A small sound classifier, trained from scratch.
Model: 1.86M parameters, log mel input, arch gmlp, norm layernorm, patch size [8, 16], layers 12, width 128.
Data: trained on simulated sounds of rotating machines with and without faults, 39062 training examples, 45.2 epochs.
Rows from block 9, named by matrix and row number. Rows with one number belong to one neuron. Each number is 128 + 24 x the weight over the matrix's rms, rounded and kept within 0 to 255. All counts start at 0. Numbers have three digits each.
# u: gMLP up (value half) (model.blocks.9.mixer.u.weight, 384x128), inputs 0-127
# v: gMLP up (gate half) (model.blocks.9.mixer.v.weight, 384x128), inputs 0-127
# out: gMLP down (model.blocks.9.mixer.out.weight, 128x384, transposed), outputs 0-127
u.219:121133123125126127123120122140118124132137121137121125118124131132122120124128129123132126132131130130114129130129136118125135143137130126137126127133126122126124128130126126131127130127125130135125123123125129127121126138139121125128127123131126128120131128130136132128127125126127122128132142128136131132133120129138126127131126132137131122132133129128137119127124132124127129129126
u.220:141152123139118109127144134104135134150123122122123117132123131133112147131145141137120155115130094115125128117134124119155135127125134134132151113136128112102124144125112121131125123160144115123122135133144129111131107112111116122119124132131120138114131106138128109135141117143130142105118142098123114111143143127134125122140143121152130133131124132134138108135122139150148125120127
u.221:125131119124123127129132130138131126132124121123135128124125125133131129130126139132134134126128123122120129135133132122127129132133125128129125126121121130120132125129135124131127124129128127125128124129124124126125131119132125121134127131129131130131120128130130135123122115132130137127133127127136126126133132128128137125128134129134132135121129131129131127129122130135123130125126
u.222:133126126136122121124115135142143131120127128134116118128126137137117134131129126118128124124117118126133116133126136134115125130133124134121120128136114120133135122135131135132127123121123122139137133133126148120123139119135125117127127135128127129124126129137127124121127134117132133121131134127122144113126125144125135136130123138131140133126133125122135127128127126129130136116135
u.223:117166131220128123129147192156073115100129109142091098234061135042096013190187145184079036099132225087117095119073075108087086153127189186104111212191148102154160138153248143080140159000118057087074196135071116145114183116092157191161099124176086088103170180138138116110137142183070136075146170171160145147058098160124141166090209080140111078073164076137127132127152209083094139119061
u.224:141126130132129140140138113123117132128153107124146124117120128109136110113128123133140137133132150121135130113115118137125122114128130132137140149118111116120133130118143118142135134121113118103117136125134131124122143115131125116132131132144119127128129120125129119126136119131114131136135107146151125130130146123123128120142132123144130133099136139136119121130136129137124138116115
u.225:115125122124119122132141131125134144157116122118134102125117118128135135141132133125133143118123115134134132129127133122136131139126122135127119151133121106122122162123117127105120125114110144154142135134129143137142141140122116157126123124119109132109135138136135139128126103132129140138089148111113134127124113134130125139121114141119148121118113132122133101138125116128134126139131
u.226:122117125123125136130128126134128131111128129131132124127132124124127129127126128137123135134135141133133126126125122132117124124122128135125130132136130124136126116134143133130131136126133128117124131131130124132129134117121127133128137125133124117130126130122129123139120149116127134131126110134134130120127137123132125124138114122123135132133120126128134121131137117134127128124130
u.227:070119194137128152116136149186153121157134105117010137135142144228113131083020128056018136068080127135000081185164149099129091231151033000163225195110109100114124185097100075103100130076160175147161211186086110124204070083108172211071178068188120187134075165174142174142012204185079191046201170129184046084061155117057144213157158051094153185106118097143153200106104213116158107087087
u.228:118126120139143134127128117129110130128128140127114136124126134121121118139123134141125119123120139121126132128116112114136130132139140129122117123130124144120138137123120131121124114133137124130132143129131122124136129138146126142131126126133135116133131135139118123133119129124126128126128136119122140139141125133123120126116143117124114128122130121132122130136127119122126142128134
u.229:156131089181110113168173192150054158158101152077148144101115081132107119095096093091173123156090125087165085129186110141105142125125057104058129229069152120121139204128058084046190116193114176029152079126092141034182155158198180156058129156129129157201127152151049129177154112115127113103123083143153127053120133141116141070158109112163129213090170085112115094173148177133118124210123
u.230:211080240076088188086137088184112113101131128043106126104133111117119179192159169205086089144059045176174180087019158124167154106129149166125099168072106183101097175131164162152144161098068162151076110103184130126102093108135144134214144139124155186131154083154127117110116095100100185114109114133176164112152037167058189068094136151106131124110115145130115090110126110147146137096092
u.231:135133150134143125137130132128122110130134130140133130132131129123141123129127137142110125126138115127132125128124126136120108129129138125129145120127120126131118119117122135126131135131115136153138142138125148122137122126132122122133117117128127105123129125124120132124113143129136124125128121113121115129129125127134133138123127128138125141119117113120146116130123128124132112122142
u.232:124145113135134108142160123169091161126164147095166119032137098105140098085142143169135150088133134137138155132135115138077145147131133110109155184157087193146074125120113089097135178191123172161118114122140145100111104159109067217142164118154146088160141101129119118153098149192131144100156122122040108088150126108116130126118153071164096121058117154156111083168130107129128089150140
u.233:131136133130130129133138136131125122127128122135122133130117125136126131124129135118114128120135110132125123137117123127127119139128130126127133137146132125136121128122139145130127124135118131127138144135135128125132128126125123136135129134112124118119125140131127117131124125124128124132124118125129133135132120125129126133129126131117126135132134118127121143125126121124131146116125
u.234:121121131125132128128120121123126127131128126128127125125129132131123126122123136133119127130123137123131130127123130127129135126122127132129128127124124125127128134129127128126132133132123133128123129124126128132128128131131128135127129123123125123128132125136127131128132123129127131121127137128129131132128131131137124128125125128133131124129127133124125124128127130130134127139122
u.235:128125122129132138129128129124133123130126129128119128128128128134131133133130129119121130120131122125133133126125125127127126127129128126118130128129127127130141132126129131121131120130127125134142134135138130123134132119119125130119120135129128136121120132135128135117125129118126136134127124121126132131134127129126134135125130132127128127118136131123122141125121126130118125130132
u.236:130134121129124124128124126137123133133128127126120137124134129132133128130129133133127134134128127124120129132126122125116135127132132128127127125129115126134127128127128124135122128128119128128124129136128126121130121123128122119124128127124127120126128123132124131130127128130132127134133131125134136127134128130133127131131131130127126132125134123132128129131124127130128125129128
u.237:124133113126127127113110133118140131122129136130114113131118120124105132132113132136103122126117140127150124128108116135142141128134126110122121126128133131139142130127133132120138117135129133130132155124112134137125146119113125123143129133155128125134124124129133129126126119131124127140116125134121135134142133117128117129134130127136138138134133121134125140113124119128117133131130
u.238:089113131145130070180148126189096169123074144110147131114089153186124116141158114142121122077138159094130113059159120152110129204147132122098124137135092175124125107159076155059148106131126132126138113141194141108172097174098129193122121176106099117179155133096123137142075106142135141117147097131127110118091170103105121134120151071130166092132140132162069129167215078136131114091131
u.239:104143117119111135197107109114161148091141088079123134069113143066147096119163171157143137143071115153024089139135208131061108223134045118131094124106155184183143059128156119119130099131168100141195094153105109153105085141169129078073059093153094107115154163144140151167137162122104228058120112156124139153162198092105135064083168080133134193072063150159132191211151183107140153158171
u.240:103169169180167134059125128184026112142141158216197111058171212172080118062083106075126128248085238068000112204166163065170164152066102127071043147097140089107093124143158085124082137183181176109107098190141159118152127136155130106137099233105128144110156123182081000100117162128137086152104231101129180022122107100144102221141068156031154104104164179057091133134158200125172194132146
u.241:131130135132120136129126126119128130130128130130129130130126124127126125122126123123127127127127129133133127129123125125129126127137133128123127123127130131127133132124127131123126127130123126132133125122130132137129135131124126131120119132129128135128127130127124127131132132126127118130129130131123132135128121127122131133131128131129127130124129122127125134128128129126117130129129
u.242:128132122122146125146124130140116119121120128125125132123126129142125139119137131137140128124129126114120120131124130126126130128133133124128123119128125110140126123124137131142141120139122127130139122124135131117130118117127129121139123127128122133129134139132121136122130120124130134131116126122132134119131133144123134140115136131134133130138128124122121121129124124121130124130132
u.243:125124150132132129133127128112131105120135133125124134124116121127130132145133134120126121125128135135147127118122134135136114141136124132138123127117132137137135141123121127125123125130113139131150132119143124130136124128121134146138121130122117132139128149125126123114126134125123130147121120107129133131135133135121137122119137113122135118123130113131117119126118118127134122135132
u.244:150118145127104134164131113113116113117138152113134111111118158119116151119121112115121126111131094138123117138104110113132131127122103136131129111134130155140147106123134125123156129138110120111125151110112139128125133137137131141114143170140112110150134135124138109129125147101139140152099128136143101135102130106119145133121130160148136141089133129112164159129124119159110146131114
u.245:148160138137116118162119141160134112141164137136145115101163183178120131165123118133147096107071096105094087149178109163127112085139081112111147110114208070174086086160166155182084089084143137138089117130143127180117106100176134111198138090120137100051150140144162170123141150101088099116076169091157089087112142121158113083141094105130133090204134111089123216172128122088167082169098
u.246:106112174173159146127080117150102125104148080255133155146010103044118196166014067109141166117205111099066126144153137168189099054148126036154135172144155169100096117073067154139164107165098161205148100103188060139080033082134044073161144168166116079164180116153127144094093123160133091117110170116149129028092187121136104121136143145145157167111206141101052142167143139084180145172123
u.247:097130188089116123107166106149067156185158106083128126125075143149132160123173129143164100130143079123083146164173083154129158193129126050142161150176150156121069093172106122113156093171061099143110168115067021160174213138076054104073200134116176154156041189135141102145082182126045120136207150178112143088145128147057123054105179125074136179097159109222109171126133115063149121140087
u.248:126134124121131126123124125136121127131116128131119126123130123139128131134122127123125137123129122121116132135139129121126131131135126123124129123126119122131135121127127139119120128134123135136131123126126130127131133121124134124115133133124130131124121131134124128133121129126125130131127139123125139135125130126129135125123131136135126129132134131125134129135121132132123131133124
u.249:130137127097189106143118096122092111105107122138120111127120144126128157130138135138133174132099122115106136133145120114100168129118123111113137126134138086161133105142131127123143133150132130133128128148124121111113116120138144104154135126145120108122121131141129132107095129154146147179129095124136116121130132137109142141107112149118135148124127133133136142110155127159133129124112
u.250:132127129144140127132122125132121130125127148118137131131129129130140125128131128132127110128120126127139129129120117127129113136133132123113131125123116127132136119118122133120122125127128129141136155143126144124120123124142126121135123137134130127122128131128116136118114135119127129146127128118126132124139110137120129137128134140131120125124130120124123127125121133133124122124131
u.251:128099153131136071085193105186237118136154114165102089152129148160090131087144235153143096142119122074105138090121188151166095140162127089112093108174156138129198171192118151086135187101119213186163179154065131140097089142122153153069152151103145126211116142160128069161161053059124142130085091096095150071063220097093127077154111129053124102142075076137160111157129120064184144065134
u.252:127134138121134123133128137123122137132127139132125129128145127124122127123125124134128132130121129127127112126140122137118126129129122122129129122127137129128128134125123128126136127129129104131130129125129137126122137122134124116131129117138136120124126122128126134129117125141132121127128127127127132121128128130129120135132128123138116126130114129140132129129136127135135126122122
u.253:113111129122102124114119123126128131137125134150124127135129134116114124136137132119133123149120137139123138119130134144122134135130121135124123110130135141135157141139123114121132113114114123139144127120124137135113131133133133126102140138142119135131132132113124126118131119130134116147117120134128132130122131139126138134108131118124137122112118135141120126144144126110124129129147
v.219:124130120128129129127118124131128132127126129124132129128129130118127123128125132122126132136129126129126128135139133134133133138135126133123133131126128132115119133133129129132133134138125140127131130123134123132132126121123132119129130132122128130133127131122123128121125124129125121129131127135122135132131137120129129119127128125132126119124135122121125133124124130124130130124123
v.220:113117125120136123122117116133140127132140131128120116129127131119138131123132141110136131136134140138128137129140127130138134130120125131119135129115124115117133140151132116124139130120111138134131139130140127123130140103126129131122137127131121135136139111121138114124129116127140141125119133130130132129125129124116125118132128124130126128126136125125119148125129136134119133137120
v.221:122135117129125126129119129131128129124123129126132129123128127119123122129124132128128128131133126125123125136134133131131131134132129128122132137127126134122117130127125132135133131134124136130128125123131120130137123129125130118132131129121135124132125131124128128125132123136124120129127129133123138136127135124126130124136126124137125123130128124123127132125125125123134126119125
v.222:122131121127127127130115123132131132126127125123133128129130126115123124124125132124126133135129130131125129140136134133133132137133127132123134131125125130117124132132126128132136132136122137127130133124132125136133129119120132122130130132122129130131128130122126128121126124131126121129130128136123135133129138121128127120129130126129125122124136123122122135123124130128134132127122
v.223:122062104103109089219216191048134069143095186094186167127098154082072106132148148110140060138114078097106156167041115102148156183127194120196124110128078217224166112217106185038154195075155068056112079214000079215225108121149172105176163075168190079096090093166142181053112022088111134061104152095082129202165190160187213186081139155221126233120084080050032119147164020228098122061144
v.224:120127122124123129125112124132126134124131124127135124128131131115123127119124131124126137135128133135126135138138136134137132138129126134123140128124128122116120136138132126129139133132122140130131134127132124132131135111119131125125132134129132129131128129121128125124126123131127126126127126134125137136129138120123127121128129128129125123123137124121119140120125133132128132134124
v.225:123134127125122131129115126135127133125124124125133127129129123111129120128118132124126142137137129134127127141130134129134135141133130128128139132126124127119117133136128126138132131126121133126128130121128127134136133116121129117129130133124128127129128130122128133128126122132126125126131129134122135135125131119124124116131128129137124123120140124120120140122127133128132131130122
v.226:137116121137123147122118116138130127112128126121144140130121136126124119115118133124124134131129125131126133130140141134134140134134129132122139134121128129116133133122128137126130137134127139119129132123133117139129135114130134118126130129125123121123128146121129131125125125126117118126131129140118138129134129107132123124127121140142121116122131127124130128115130132122127121128123
v.227:147153131161194173105138175247173116073064133140154159123117128143180149097062119080156133176091059012128130120151255137110133169078143185151255110131153063097110111158175091197152098183119085003185155208125150112177133217120177057096129119125157086081161038120088123094063116097157097128129153125100193073158064062088202170130170001159112167128076119151142137070172169038100041116205
v.228:129137111129130130117127126129119133129124131135121134117130137125124122137113122138130124130130121124114109133141121125127132126125125114121132146126139144129102120111123131123125142127117126146126122122134113112143131154129125120142135125121155110135132123125118121130143127155126109126118123128119141145128137130122137140128106123141113136144129132131131120140140116114125122116134
v.229:114161070160128188162148117117127096150120146136107232137120119118108172110095092084125138078135140114157109115193061155111111127155119163088112195101179062054064147103131136118181126154099208107114094087082140100167094152178149170117192151142119125110071086188111086126181146127114090050111116121184125150130120137130137096113082130073113174140138102161120109136163156099124128154157
v.230:113136051138072133072164172080139131082155192137158255118059102100100167131145151078160076142144112088123080042148105140167089193071178138050095255133151194060146147095170099135167159162233128137125114053186144049157125170150179131182191133167101182091109135133112063132115194081129135108143177146149073192067111204135139155135083133163077168091099057084125164126068101072146060082095
v.231:117143126124125119134121135137130132125127142128123125122132115123121122135127128120122125136136126120129136140130130130137126133136121135128129132129120130127118131130124129141130134132117134133127127124135119124137112123127131121130128127124143131127122130126132134124127127140124116134127131139127142133133128131124130123132136122133124120128129112121125141119118126124135123113120
v.232:150159144178126131139139090124137122101103130112164102131128099141151132136133140122121144110141100113126098102170150146110090139142167109103102164116120106138096108117118148114152120169109120152127103111158111165165126117124145152149139129096124128131119114113126135128136133127123130122120139126118136125145148133119142116166168133151123141121119125099140115106126115106113106095121
v.233:117123120121129129128110119130133133130134126128129119126125125118130129119130135122126132136130136137127133137136134133136134136123123133124139126123129120115125139146129121127137129129119138136131141130134128127132141110120126129130134135133124136137130118121129123123120121127134128123126127136126133133132141122121128117129132124127124123124139124120117140123127135133127135134124
v.234:122135123125124136127118123130128126122123131123133126125125132120126121130120130128126130133134128127122130136136137130125136137133128130124134130125128127119122132130125133134131137130128137128131128123131119129135126124126130119131131131126135122130127135125126130124132124134124120129128129138119137134129132115127132126134125127132122122125133121125125134122128129122130125123124
v.235:122133124130126131130127132132124130123121127123133126130127129125121120123123138128124132130136129125122127134134135129129129130129129130124131131130129134124112129125127131137135133128125138137126128123134120135134126127129124120131127129116131124124126141124129133122130131131127117131132130138121142133129128120131131123132130130137128122123127120119131134121122124121133119117130
v.236:116147131129129108133120139140123125142131118133122121111137132118124140140130106116121129122139115109141114139138117113127145124139137122129134158120136134133099134130127142139140150145118129127129128108119119125131118140133133125130125127130144132129107099131136114131132111148133110133121136134139138142112133147113130126135116106129121129153115132132121133120116117126130123120131
v.237:112114126120142122123125120126140126132142134125119110128129142121144132135135142105146124136139148138132140125144120135140135129114117135116130131116113116115145144148131110124145138113107134125128130136137134125142139103132125128123139119121117137134145106123141103125139117131137148132115133123125133125125124135114114120129129129126130130132133127140124144124121135139111132127121
v.238:124131092139161140125123109111139134157102145116111106125132125090130121128136101114140150131121132108125128104134124150084059106132135112131130147115154154134133123131134109153140105150124158139124156113154119152129124143118114130127120144141170115126126136137118126104137154137093117112118131118112139128145146097132169136127102126138139123120126116165152124126106132108132101105121
v.239:135143092123132052139139116124087155119158145165159133120131091040078107129107190085170107099175097047113138119069178171119170197159175132110247179143251136156159114091098136137125126124079096143133154040114145101071127147144169111111129125114040084060086175050057136177116129100116034125130163128137098156138106159181190080109157095169173153150064127131082147236206108113102152104160
v.240:217084182102123101139173144056092142157123099052255171137093153046109053118106193186170146113195127155088068157234171179141063100107052185168171143119137150101101187117081228078169083140083089110139164162090000130165082234103053081141103084170149133046126071023036114166208115103130162065075125127160205090206217117092117225073254217034133167087057135196179125094255025145222056002092
v.241:122127121125129129132113122134130133128131126123134124126130128116126124118130131121124135136130133134127130141138137131137133138128125134127135125125128124116125133137126125130135131134123139131132137126132125133131132116120131124129131137127131132130130127122130125121124125130126124128131125137123136132130138117126126118128130127125123121124136121123121137124125134129130132131122
v.242:119126121124127129128111119133132132128133124125134123126128127117128126120128133120125135136130134136127130140136134134136133139125126134123137126124129123116124137142127123127137128131120139133131139128134126131131138110121132127128132135129127134134129123121129125123122122129130125124127127137126132132131140120123127119130130124126123123124139121119118141122124133132130134133121
v.243:119125121125127124122112127134131136127134123128127123126129124121125128123131133127126130141130136136126127136137136132138131137123121138116138127122124123117124138145130120125139128134125138135132138125134125132130139114118130127130131134130125135137125123118131122121124120127134126128126130135126131133133134120129125117128132122127126126122141125116121140121127132133125137128126
v.244:131131121133136151138114123129127128129125136123134122125137126122133119118121122128129137133125123127121125137150146130123124129132125133130122119128131122114110120129124133130127141121114142134132130128134118131131131116127132125130142144120134130123128142116123126121123125141114128131130117134124134132133142112131128121126125139135120113128136136120131129122136130119130123127124
v.245:121128163121123131183123206169150127095090112101149124107143124139120114131133076110133132083130117112124096135115168085107173083148103111101133133110130154174112111169158169165134151160171105094137155113082119164136118169115103101114148159175094113109095122105168119168170072132140131172099149088134118124067121138105081155107137084133155117112134097100141152093145081125129137152163
v.246:181101085121096124098028151104081155126123180042000163089070068072055032150080162126115178049205123179207028071120149207220110132071148131139124072064163149111115126065148167106150134131159174165122145126119147158160027175199168069255090127021129076022116106122115136140079158146102185101131127185169095107140171188211121165132150197073092145129143189074130116219098147178104155140147
v.247:127110151108178074169163114175075112093088165063156150122106099142137077095063076163196092064194138134125074206153075174055102096139090100114136100112218135081109227099099153173221141123066140132112186153136090171076140153141115074160115188183152083107056111103091139138047089160184106184088181061117097140112098125103203131138126137169148131100098134153157124118167170100170094085231
v.248:122129123126127130130112121133130133127130124125135126127127127116126125123125132124125134136130131134127128139136135134136134139130126135124136128124128126117123135138126126128137130133121139130132135126132127133134135114121132123129131134125127131133128124123126126121122123129128125126129126136125134134131140120125126118127130124129125120123139123120120138123125133131130135131124
v.249:110116123119135123117115115128132126135138128128130122126128125114134135116127144110130133137132136146124141132145130128135134135120125131122138124117124115119134142150127116120141132128115135130125140131135122124131145100125127133130134128128122136136136117126137114122125116130138140121123134138131131129130130124121131118130130132125128129126138121128114144126129136133127135137122
v.250:112119119117136125122114118131141126132138132127123118128125130118137130124132141114132128135135141138129134127138127134139134129121125133119133130117126118119133140149129114124138132121114136135130143130142128126130141101127130130124137130129120135137137114121137113127132115130138141123120134129130131129130129128116126117132129125131127128126136125126120144123130136135124133137123
v.251:107096090130092138084157158098118204100129097096143080156146186083112122114096148116094146116162113145098148142121118133098075185093138141115092160118117122221145187155174164199196126111098112129137130100133109107129159149147127175122092113111152126120095138119115137107097140104119141150153175110129157186140100124127161082120133085131161156133066149137108063077101162135176101091140
v.252:132134119134119123121124141140129131116123127127129132117120122131123123126123129136128121130124136124124119139127136126144140135141123129129136141128121146123099117116123139139125139133120135134119115123128116116143132142123132118136142122112135115120125145125130132129144114141137113133123124126117145135121133127130123134132130131135124131128124127120120133124121128118133131110117
v.253:122137125136126121129114132130124129118125122127131126129127124116116129124125131130126132131134126124128121135134130125129125132133132134122136137128126132129111129129125130137141135131128141136130128119129121138134130126123123120129131131113135123123127127122128123126129123135132124130131131134125138137123133125127124126137131128134128126131130126121117143118120124127131122116130
out.219:136122128132126131135135131119121137116120140106135126142126116123128140125134128136118136121125123120150129139124122132131132113126133137121130123125129134124136125125127128128128128131128123113146138141128128126133135125122134137123128128122134135136121128121120124130135135129126138134127121122117129128121123133118130129122138120114125134122121134131124138124132127133123134132129
out.220:126083118120138157133127131171141114124134125142125135136129118137129094122120125116169104150100180159139108122111147132130109143146130111123094160133127131159132121122146122146121123089114130107130138132112131162104142146152118150169124128118158094134134132123129153156122118117118103142131107152148128151108115149121113126099119133112119130133108119131108125111128133114108142142101
out.221:138126130124133129132122126121118124123133125136113128131139125115133127131137123124123132127130136143142131125115127129129129125130132127135132121133132125133123133128125125117117132126127127129130129124128137134128127140121125144124128123130131131126132131126129124136139146126119122131127136137121129129116117132131113131129126127116128122129128127127123122126134122126129126135127
out.222:123146126124138125133135123111113121121123127116144136128115107123148135123128129131139136129140139125127146135138117111135125117129140114142137128119128141130126147119121129115130142138134143106125126136127114139129113132130140130134122127134125135129127131122128131138132123140128131139117126123122120158136134115126129120121130125136135103123124126134123131127132132124118115125125
out.223:105133068095165173109172116172096113139097115161170126079184072126142174183110116118157155139177144197166140113210056125114204107105101129105115126179184170085092192142091186224057076190093116126168074123132149179165105078150100073103155079027117117061166112105180118034128102186156082078174061071060071136255182086068091154173101164148180024112153104174082117087119116121122110208189
out.224:131113137122133135123127125144143135114097153130089124142146132127126155157127144114109126115118091133098128142128146120112135146113137124146104095142131133130148120136103149135124140139128128165113121137126135141137127133119120137096115102126143146123139141140121120121110145122141128116165153121097130139102100136117119125116145119107113146156108107109155141133142118101114118162141
out.225:152145108143122140143112159152127115112129114128137124128130135130123135107149125130125129147139153125130124118117117135112124137145165113123127126132124143133134107109114123157112117128133128089133133132123107120113116112139135107147123129146121120118125127108127104116127124133162098122147120139140135129137136119145139113128142146120117123128136135138107134098131155119126115143118
out.226:125142131129125117130138121119128140132135130124128135127126132129137122122131123120132122115120114122111124137139130139128130140128113117136137122127128140119121135124111131127133121132131126154116125117130125115134125126132130128120117137132130145123119118133122145113130113137130126111131142133125116145126125121115126141123148130146124126134123121120127137136124142124115120134132
out.227:158109150118117238147158131070100191107159132048120151132064092021150167082112149144172177102125186209121147176149175150089115142028156170102167188122155112162081095056178094140196070130082061118093075084135233103098147098087025100142078088117138083195152169104105087112180119087128227219132016081158150147183169171148168136124217172050114088062159104091175096163102056128121092217126
out.228:130125131133111120116137130117147123134129118138138124132119131131125142136105117129132135136145107135137134128139133155106132125113107129130138132127130121134136110133148128127139141133111131128120114122134133127131123116115129117125132124130118139111132111117144127127144133123133118126119109136137122123103123124136144122133105144137135132127141148115127117123124149127139105130128
out.229:095074144045137146091106109115113073222215094126112115152163173183190133224158131134084103165165125164102099118103112127154094083158194116129175147146154171124003076090179138203070172093182152151130144145147159165029148153070086112134121141134168082104145090127229161092058118156142168097125152094098155187100144148111090237133167105065114097142091090107140107138088107145209130115093
out.230:182124121165171146106128177114123136081147150201155114151081185149121143104097044129138118150087153159088058057129203082092162128056125029143154157133187172095185008151094077068121124168133179180193143109072072210153107141116105092107164180168132147118106167125085152174093091177125041080088102157102109080218091129158144079168103092186098093114188119086124110087175195218101167122114
out.231:127128121122110137129134144129140141120116125127125113108116118129107134133138109112152142114124130131115139139137124122125142118138112127113110134132135125129138141144131136139137130126141109095122133120111090144126123131124130131116126148129135126136128134130138123133133127130110136136117147141138130121142124128121125116127125141127126117126132134145110135111132150134123154138107
out.232:133104123136094143163157097056136132131089103168104126173131121128112132162126097112127105114121130144140130102112148169154117130124061136130146143141127133130146141180158141144144101067134123095117171104088118132122110078113135100117119137103094157118079135124125132100154158100120150120095100148165176151103139157146144153109146127122117118157094117109178161132133129148171180168105
out.233:127123121125128128127109126126124139120134143126138116138138116123126119136126110129154125144128135122136142126148128124120133115126125129130116121119117123124132126136117114116127135120135129130129122114120112125120130117133135119126132140157132121134134117120125135126134140135129146124130136139137126134125136122121144110123124128132138114126138142130128111135128137129121095136140
out.234:127135125126122128132146135140127135132123126125126129123119125135131131136131121129139138123133125130122120132130127121136128137129130125123131125130130127128123118124126129136130125131132116122136125129128132122127130128126126124129130137128130129122124131123132119129126120129130121139127121127128118124128120129116131137130127124128127135124123127132133134121127133123119133124132
out.235:136135127119133127125118127138121127133135120138134135130132127122131124137117112126144130135127131127121136132119117128112124130122129130144120119129120128127128123143139126118117151126128129113120128123114120139121116133150144127148125125134134114140144124120133122140149127131131121123135130141132129128112122123119137117124125141136127113143130128138125110127129140124128120128123
out.236:127125132122127133125128127119126128129118128128125124132122126126130127131124125125128132123134135136145121131119127127134127137123123123133132121133140124123125125129129135118128141125138120122140136118126131136132135129129124144132126133136130134130127131130134127132131136135120127125118123134123121129116119132113131134123123131130127126130121129122123120126132132129123128136119
out.237:126124129142126119137152113150126121119117116149157140108131138131138124141133124131164132132130120125093143119151139116115117119136129152133120139116104127125106107135111123123129134121106126127118102143153135119129112117165135126123117111102130124140145136152134135130132131125134099110135113118141125137105114125140142120111110147135131117122117136125142132139124148119113118120132
out.238:094119120168095146061058111049111126104181146182154118149156102099150122099059095144082110169148130173174129117090136175111159126076121123124148142125156100115142154131190130136139209121102137131093113117057121114116135118125150082077130125144141132104103137125102113123220174148160142121092133194119173140114129129151128162168130113110128197119106150090168111184100138164193121086068
out.239:117110139137180135046206159144135088145138113139149133155176145099161166155136153114090068125128137188064162170105124116199147079090136111181143139122078161062121140082083101146142153085102146110053085169154218073127102157118122144116162136107142115143104081143154206026074147142145049144111241120145084148118100110097136111088140122085162081066210161181098076103078090091156165166158
out.240:169107048151077118184098114182097074061178070151187162160111156083162082108182173026157111088135129170111097131147141071114165164126103134139163142068149139057141130122182112082184130132129120093158066068158080108107120091084095154050064046107193160157098090079185170134093156187128104152158143090091190149171097209141145054141102109127124145190221175128068174107138073147148145158150
out.241:132124127125134122123133130137139126131124134127134127125127136130126131142129129134133124130133120118126131123135126127121127127123122130129123136128117129123127125134131123131129124124125133123126134138129125118125118126137135121140141116128125121133133126132130127124120125126132140128130127119127127123128128124136126114121123132128125124135135135133127121128126126126141127125130
out.242:128135120137124126108133126125125138132139125127116120141127122114136119134109126123101138138133133147145139123119125122134131129125121136140140135126138136115138129138120119119105138114126125117117119135113124142137137143135133118126140134120133122116138128122128122133143133130113128132137133140119127132131120113135125115139117133111140126113135123139128131127128138130129128107110
out.243:151158107136123118127139129158141158140129125145131128131121147131120115128118111129146127128125116124105136125132110127095137141125134118128103134131107136108135124141134136127137137134120118110118130124111122129130104125133116098118124126144147125131150127128125135136113119127144112103146142141126123117114114098123129112133122158142134127138136136123130124126126148125108128132121
out.244:092146129111151137116122136188155130133138082142088127123125108115145110149166114141123109160137126112099144142125155165076131110128146096136130154104109119124077133143138122136121141131120141149142120147150121136104108151153130119161093094129169145113130128137104140133136131151106137097159135134131149154142141115120153109130104105115111113154150129138128096108080107108134123123177
out.245:084171155158138148100103111169104128105088136111130100135167137176131149108148176107146136135127156148104165138119167082126088095117105181143129119125081135090146140121080101087100142184154137135157129115147139147113128186087150150108120098089128085136103157123135100133153107128153110120146096156161132135183166154073163150112093087124119133069100150139114123084122164101060188153143
out.246:130136053114156126111101121077120190164100164138113140105071123092227133120111173107140106090101190041095110112121104164128136081106112149160158098161065127149159086118131126093141173045187107090153134155150196073154201149100079156113142138126064116062147137138121094209117052105245166113098197131201132087155063172081121132164150110099128197023162157108128093147177067075064158174098
out.247:111123104149117156136034143094180121163081104145129095059173086047122130143053193052136136139061163175137129156176101090078134123112122157175153124106120167113069131148168139162157119123186116155123117161178167087134101071145146134087141135095087110082144101120123163115153197125205174125125103117091186159168126139160099168201122082092152184147119109120132127119128092113158086146183
out.248:128128127123124127123125125119120130132140125127133136129131125130131125128129124130153126137131141131148128140117124116134127121125129145131132128126132126124115138120131116115126141126129122118137144132123134130123129130135130134148132130130119129126133126120129126126146134130130132127128124131124122125124123133124123131133126127120134115121118130137115124119132129120131124118128
out.249:113128120141071108105123126162132132141172086134066153154139117128148117105123131115117124143173140147147152155101135130129105089152144161153120098119143149114114137111126102128108128095082129128119115091121137164139128160151136145106151115124155160086152111103142151141173134105096099084137185138131129118102150131137122121154132122128151113133168129107100101137130172079101121128111
out.250:132141138117119120120134143118148133124136113143104121122118117126125134144121126120135152119142125117116129131135134125120145106118126134136121130128140126118128134132134117130131138134121133113120115119123101141140124129127138130130130110132134127133131129134137123139144124146121120117125129132126130118118133117132129117132109141143135123121136137133123121136140134109120133128122
out.251:139137142136152131131084141031116078067164164167127099090063109169082145139131154106105158122154171135130091147161140088144198095144079119153160209103100119136075162113125162179174105196137082114135120123198159080151099126100114068134083177166080118129093088092109146115095149099113172108086134127102123135198113099195093121081143146148193056092142117142162128081138145213083143161115
out.252:129123126134116132125131120135135125115124113121131136129110136121137128131137134136130108122133129128128145138123136111130120123125143138123127131123109132131136128147138119130118118116120145134121130143127118125128124140131127143123120135113117127133130133130132128130134130110136137129125138124124114135126136136130130120115125132125134130131141123127126133137121139120118131141120
out.253:147151122142145137131126124132151136118122148104143111131139123133152132112117138150110127120138109120135128128112135115116121131132128121124130152120102127120104120102140150130131130141131134107132122146139143124132118132128136128160113107123111120142128116132132135131108117118146132114124144091121119120133110120132123108145129155121121133150151132122126139121111128158153128139108